Rows from block 10 of a small model that predicts nearness at each pixel, named by matrix and row number. Rows with one number belong to one neuron. Each number is 500 + 50 x the weight over its row's rms, rounded and kept within 0 to 999. All counts start at 0. Numbers have three digits each.
After each neuron's rows are labels from the 100 images, of 14848, where the neuron reaches its highest value: "strongest on" is what is common among them. Only what is clearly more common there than usual is listed. The data: rendered dice on a table.
# fc1: MLP up (model.blocks.10.mlp.fc1.weight, 768x128), inputs 0-127
# fc2: MLP down (model.blocks.10.mlp.fc2.weight, 128x768, transposed), outputs 0-127

fc1.559:481545405376417534423529518561547481512543438563470516521559443432454441478468540488543437500511534521511498448501435557618522498537547561471443552545531532539549493433483507531494575473457577521578462505466524504482486428444553542445499552501465505497609471538456557464469431481525501521425531488508477524483478540418416381530547589461614479538437495540522420434450429524546442499609
fc2.559:489520577573519552543503479467556363515494437506556482570428509553528548459538495468488559476495505571479525576421570474464556519424495375520633401526525468522476508511503518505462393517502481499489519554535400496541463562542483429554541461485546517495479470425518506476472534532438494481558551530528388440497474425539505557529419485511447475463450584446379485497609506460500588540453
strongest on: white die

fc1.641:430493461457566510493581472506474497508519478454487445506451486451591495551457532482529528511464553480479449415449522484496489570484561524467517493546458420486451503485530546489478577463498524442442483501421417490600497422533592469512525582502552495353432567566486504466529468546438495571474576491495487546543449555491553435569408552447510442640545472597590477531428578531457402467488
fc2.641:515525449546449391489475476476480548477591463593409417380474491497570489502546442426547527428543508519474527533510553488500458581579456574608543518444469405504465499488495459429601564537529433495502544463484522389445459544539550602573503557499518491568475444479582523454545492457521529415533525503457492463570561492534478492456596447437487491455459475464457537562448485563551532480456
strongest on: green die

fc1.470:428509471448447514483405515559529583572419521456449531588525478404525487497454513521503534507498512422542528528575563472407587488551511425476533485557414454518471511477480500475492521533543489443521473540569510541447567469518558522643476515488510454532473527446455430489523547554479468321553543531572538519415458483579488507470457487621523517495493442521484424546445587539484535569437
fc2.470:487486510580565439511558529446570493469428525479473546548543555535496473529535563446436451444533501482513442536385456574516431438391463461546428457527540560455456563517540520522462457439506535578525535489434506473538596497466545496525397520557533499456503582460612501383437464469540606469549451538455466474612453516502501433521605545487489519484522583515484494475413522446472419479520
strongest on: yellow die

fc1.514:582443451501440482529520488520409518470425472522484450535478649566501488446407516490455478481534487444478491454500525519364500526448405557566460522570414451595492491472491508588431519483473562428457457478586536501421409507522512499415481533556479520547540479555548593442502443502517497550501462500451467531458528516532497464504466477364627442445516479493537434510458546575495569491518
fc2.514:444513548554587529496510526495548522592589494454502497448543359495491586529534415548568524468464519501547562539589468452504527486480548459481569462454614494515436418497472422396487488558588400535581552561462439438513619494487456497525523492477534382533523462550554505413421577475482551518439530525499511427463463487494466440472499511505468548479551502542440506453504510468416522522453
strongest on: yellow die

fc1.757:459501497542508434447460574515498532526433558493417479530417433462608501592550459485500564412523426537490596502410579483536530482454600426476509473552461540457554484479472516580508570545471523464539443540543496546572465548413589372528473471488524535487446616488536444443442562502561494488570521516461511538428518539508516552470458443452501457575455462537491479445501544450454422533419
fc2.757:436382448423525534528545411433559527458569489525466505382547554539507527472529526446443423467526516551507474516499415464457455541422469554498358481473467510531458535592512501435503498455545503444556550536472539453517564504522482620525539548506460538524521532479568483465551469461549495439522557530406500526515492549631474494572540566520560474496489452586552487494464501433546420376524
strongest on: white die

fc1.761:466553508472519476453645454542548594481552474538465536429528420514485426502431573512490494549426500520457517498501510471527429450567541580478524522445577384501566484436541510523448477625539461540430564531528442479426493532509490541537495468481502430455557470537483493428416496554400456541511442463467420521457585542465520482582456467533500528527511552546535502530594530568413383517528
fc2.761:507450432498477499537429549407441446531517522464588518597536518494483551597559491440487484456558485498567596551435516505489505526396402554637493511533477579449458468487512457503511455495468519508538387517515535458486604423512485485511459500577492563544428490568480551529456444415580506450492463542523500445566453435501467580415505469446546489455518501475445549470472455516590607448471
strongest on: green die

fc1.729:563542481580387510481503558548430416529451503525426562502449403472532450531531477480489457465517533459396516596563404410493511472563496461410500568513461450562589475454616490518537547515592479501536546489497639476487465498509488553539506513529534531506467479526541483549393456472514574523458546483511510465470512481511447473328533418559517574428517493509492494478534541524450498543466
fc2.729:476481450443531547510498459510508592506625448542550500430526497403594489459540494491556488423415478564526534453580581469448447497402448582635471509453481505441478461527467500465445505463504500478440464461467442456500579492548501543453367512513515485482502581474565520526527578585449523509525434512543520508530529458546446440608564447418535471504489495557581457502486557451591505435494
strongest on: dice: three

fc1.712:512440533437473582547487458524516559509619480478438501586402518532483470541510500465458524477463454488403597539580428497483409434545442510482572559471572484487483478550536506499434584464547515485405455567483501394441535475544530491591598489526546528466437561574453569489487502501515463481467470555530431401581519504546484434597479428520438512515512451469512398569513526464531483483571
fc2.712:551574451558470473391568582522536434526448524507522521535575496535511507489455474557546518524528499483519541480374560568550486457432548521523362494565568554483514515494495522590505515585468503573460499510464534534442521515428462434458427522521440520507500436395499443555507492485520504495485459566557578556423498514432565521510554480376558372520424482485514546414438521516414507556497
strongest on: white die

fc1.98:489499485444477464436474462525452468593422501485549501492504594601559465571435564574432426534482528448544529483469507509529522516450441479546474496567502493589501479468560521521510473581481535486533394497615489468515470521529415545476550412525507465481468498561404509447367504508489454550498445545417531535594569471435423472463435560425571518502500474540613440443533553546564499433487
fc2.98:471549539468453489544493583499518525505516500526467553526553448498415509479514370479514548486526449501473497433588422485543537526498493532499637489447501519456455436473423503398534444477575489499576551547463459505547536456407525496561500596468528455568549435512480512442615534513511526393450599438503497462455465493568527449488485494522476593527633457564397540554492439449448489516451
strongest on: yellow die

fc1.275:430633461485502603553580464452461518586521489542551516515515445551554488528457531425477496457555377492530511594536505485428445526537426534434487575558541406475550531456509463512511451551515533513477487483483533530459468549461399533571556436528488463458573526527459510543529523524471495466530518497551579616451541535466541441543536428445597544591549459485464513531469576479434599573523
fc2.275:499469540582512473496441537530491514489494481418474537525564488468549510480525447537533471489514543555514596481603492500605552563546481559563498347428494537545447415502521497444427456459508464474494468534502512464494588428515523576440456563600501545565566459515501496475425447533482496592487519542481502368600405473532388566463459551504471442441502449550431502463548487552485497421530
strongest on: white die

fc1.483:476565447484469586467568507432485589487514517442503475493542575538406446470520524541464526492545519488422400547482457393544487457434552567429566504437506499493528482492564535511421595569494470444424476579503563493555496523483499636570514534536476477406501450417499617556480502524513397496562522460563519545497483542526499505570608479555490453504468511536490434488508490626483450510541
fc2.483:466481556468486456518488465567505379488544437581500439543444412555626532509516472512491475386477471499480646451523610563473564542497453472656467482543530473506518509530464545420545448503567528586521524484492450497462558470540534441465492494419483515481511524642511482527505464478492556457490504579514455410551495383544483499454500464461521507430506493501440519522561539432450533537494
strongest on: yellow die

fc1.312:494490596457468569589549531487389500446571455508525504557536532477513512418538463517541409587540466393478442555526515532483431551470460552484478537506499421448512413452456466486464580451473501453504568576543493405435531445573473537455529430548578459550454442522507492545429478470573470487456473548434516436598552545576512429518522442431509480485525530455585551464574554549551455433493
fc2.312:544505494478585538433549542500481471452571459603488541534499402481500529484517539453487468485409552581430594439516555511497578470461519582493430497474544527456498415461494566459511421557537475545493426486445461524558545532415403424563484536472395511514506636543491528528535478461388524460401513509492584436478528518501475494475532524545424458498491544589460445463462569479440566559492
strongest on: green die

fc1.659:456619491414543486536487560530500432473426485397537485477506423553503420493503535516463558570506409520446537482455577545505599512502454425393436535500584404578555557447478466546471481551481563463481449451553491525511555530407442504565553416529520551547451538517373484502421509528547544545511500474474481508463542423539557558444448469450493505469518450498425454556546456470485454425518
fc2.659:530473530543455515525551527486504620480509446539409594502600454479529488474507426439529449480567450501515470485582428418584398540548473560549581403494410437485474416469557478411460499473534471449508497490451513430472442418566577520528511546470478467538497416495535529549517511468469511575443442483521526534596502576537476517485538560518481491474554360561524481482517539503526574599526
strongest on: white die

fc1.318:572514574520466523460507453591526529450528469492456493460567510568456511555514511523571514482474441574431553559495473526602480478443439432490450440447546476481573416453482451408463463444473427462526460476536507414533593516384567504487506561446531489439564477586527513462428576516565453420409530405527425487573548564570451451561560474460537470536495479460556489453545549478497481568547
fc2.318:411457530500512496491569481423401484433446548532515481476383443432541450516485430468489500524424529383493559504512529532413570490452504529533512534541501502523451552500548529586512449549530471552533572543560537532517558433552440506568537514508489512550431540462580476563563445418433567588504565530488523445485418395489491533450424572524527490398531501558419538415461518536502561541557
strongest on: black die

fc1.7:448557543528406514463500529545423533527541428432467573559426504478462487457480550446582525476518553553510485491579592445556506552526487536486565592454568442464527450561454425489571459498563488449502440557551491483484441582529460505465467513454476533538584509562579437535436513567539441508450520539612545407424479491458518471562520521562534416388453560558461448482540522463516510536598
fc2.7:467497531518529517529436497558564453511464485404496469610523455544510404527472612510487550603469499396480512557384483468504497451520508427551487482645511548484469505422434546525500492444518534593500536562535473511569569559462582401444431478511458598508539482520553466433459481527510392486513511539473510534480578500489523475472404556510427543558472521474472421493552490505420521468427
strongest on: green die

fc1.223:405537460570493588482472413527421525552451503419478530545472587565530552453580574503469559534538452438466550467515547580531530395496518454454434473491559499498436453516499410543578567478489550509414500443566512471543434464453553459433566543495469452466529513532497520536458494488419495558422551495574406389435533489500461501558462485510535481438559415526493578437538431517553545548461
fc2.223:525468565487512589440517578603554535460528461498437487510482463493537463480473521469525508556523523468503533430456494434454471472541437493517542455549519537432502384478509608432501374465536557623551526621528507578411497532510436471460438454505559505557621442527497459526449559532534450489480554506510532509516474538462537515417443476443430492456545426599429463446544519527423548444537
strongest on: dice: three

fc1.123:401455386526459531576557429565440563507434410462541523552486436459544445628495415502491503519517474529502402515463473511535524478643520458526536443583457413496491519533487444510453509502567550465506574483463463440585561501484511470601597596556528564573536436503486527436540458490543475473496542434481527500465473421563507495419493516478528525504475515498506531517607491427491427505490
fc2.123:485506575533601515490572523417437467390466498565522518445481458486469583425521490500455465397498467483419392451553502527409553507469512520545463507446477540490484527505496462474441543511465404419511465453580516526536501464481554533382524617555579550547581562476496528401494467510456579524575513440503529485499565498557510478469461634553540455560537456526508487462563543436449543490516
strongest on: yellow die

fc1.321:500561538507531444451502451454505498497563482490534471437383434500489568610468494466542515515540453482526539580514475431464507476543520452521513504490483521585506463466512496519480563651474504524512580532502522489458457572476413558442498429597575500487471501559422454517496658522439390507487538473575474523485545530522494481487510510491359476461533464454464427467543555580433444379466
fc2.321:489489454522441492542470494564472510534491440545532552613555507475510439482454548514481503421451441559522507376529452452537577543492469558514445489546482490486493468460479512397516517423477473557453383460503539567538571479511542455576486527502457517531609480535507589506542371465595549486483431501400484438602502493471531511525497462404594527513454442513592491495525444467532527547626
strongest on: green die

fc1.766:449542500436404579555564532526441576503549513555386572468520483447495466515591458504466444497465532451477568620505407504497413526499466464401438488475455430570488539512503487572415471466518452560597562462574534529512452485517486517510413497522499452601539540539494428514455531455570564433559523373549529448521508547474498440462494487524459526563481544531539448414473489450506535557449
fc2.766:480502511542552502446476473561534471379449468591553503590563533453529542553532525511524465490451501452519519394567540432493553491468463581605510451449553466463505443518581485453509539503525429421439450500468539513444653497463497474514498478492518559444531450492549478520482533539435502592424506500453435425523547416547475547528529403463526457413506478522441500631610544541495541494548
strongest on: black die

fc1.545:435575447416498495530524525580496464441493502517538457553545498530586509575454512452569523465475516570414460497452503438419510432566506477446513530492520443509505509487441490504434557510501520452556523456499463403501566442515554476466566485604542529462513549498478521634497545520488488619423511448419526414552481496473528457551400606430548487421460518552527472557593528447548427396507
fc2.545:495464502483403533429512593501457547442591449487408508500545500491538473510543513537465603475524474593452547517524512497500484521348544549514627464492453479408505494520554464512581449523520455488497451495505437469604392484511495557541528493389617501526521491387477467533527498535416502457466490435464529496499567484491420468443581464553522480423555457486456514427559554516552515544559
strongest on: black die

fc1.327:449574450466445508550520564485499527481507400492521496593463468539503562476503471540564462521489536503471546489481461508466550571573531485549432566458591432487576441438436536547489526454548549463532504551495559427483417479399493422532531452439410497538535497487505513539414520417472539573556442418465459550418448510479521436414551507590416578530492571515472479453545519555379505590540
fc2.327:507476502521522487509561439523521484499516497438552478553617467425540467468474462459424497466500505546478452509574535477452467577440459544550479485508502564483470541518555479410428519521508472416495501369502476514511562448613545523575530615545531507471487511444489544438530513574397526428457512551540521478599584443517508510547423540427472423565499481461522420567500482452663491411512
strongest on: green die; yellow die

fc1.112:462480432574435517413560598563476499502527536538458581510519537441447527580482446544514531424431461487469499447459644537530551416483464570494502569479535475557551404510493530438501565410544531484471503470596479552416449439469521495434430459451479424495598442509605451542483569464430523510504458487590493518499433476557487503471524467499515408451521459570533538500498533487479422458426
fc2.112:552419508542609599543535436496490541488556433470597492462488495480544448501515560432460458583530601488484612459496430409457487495537443512452513494520448492426477482482589527477494404573495533505570522505398458527453503571490474490427535499539531506548443579453444540579497484507510515496411586467514524443445457472530472420507443453501523594394457546483510521454571517476441571552579
strongest on: black die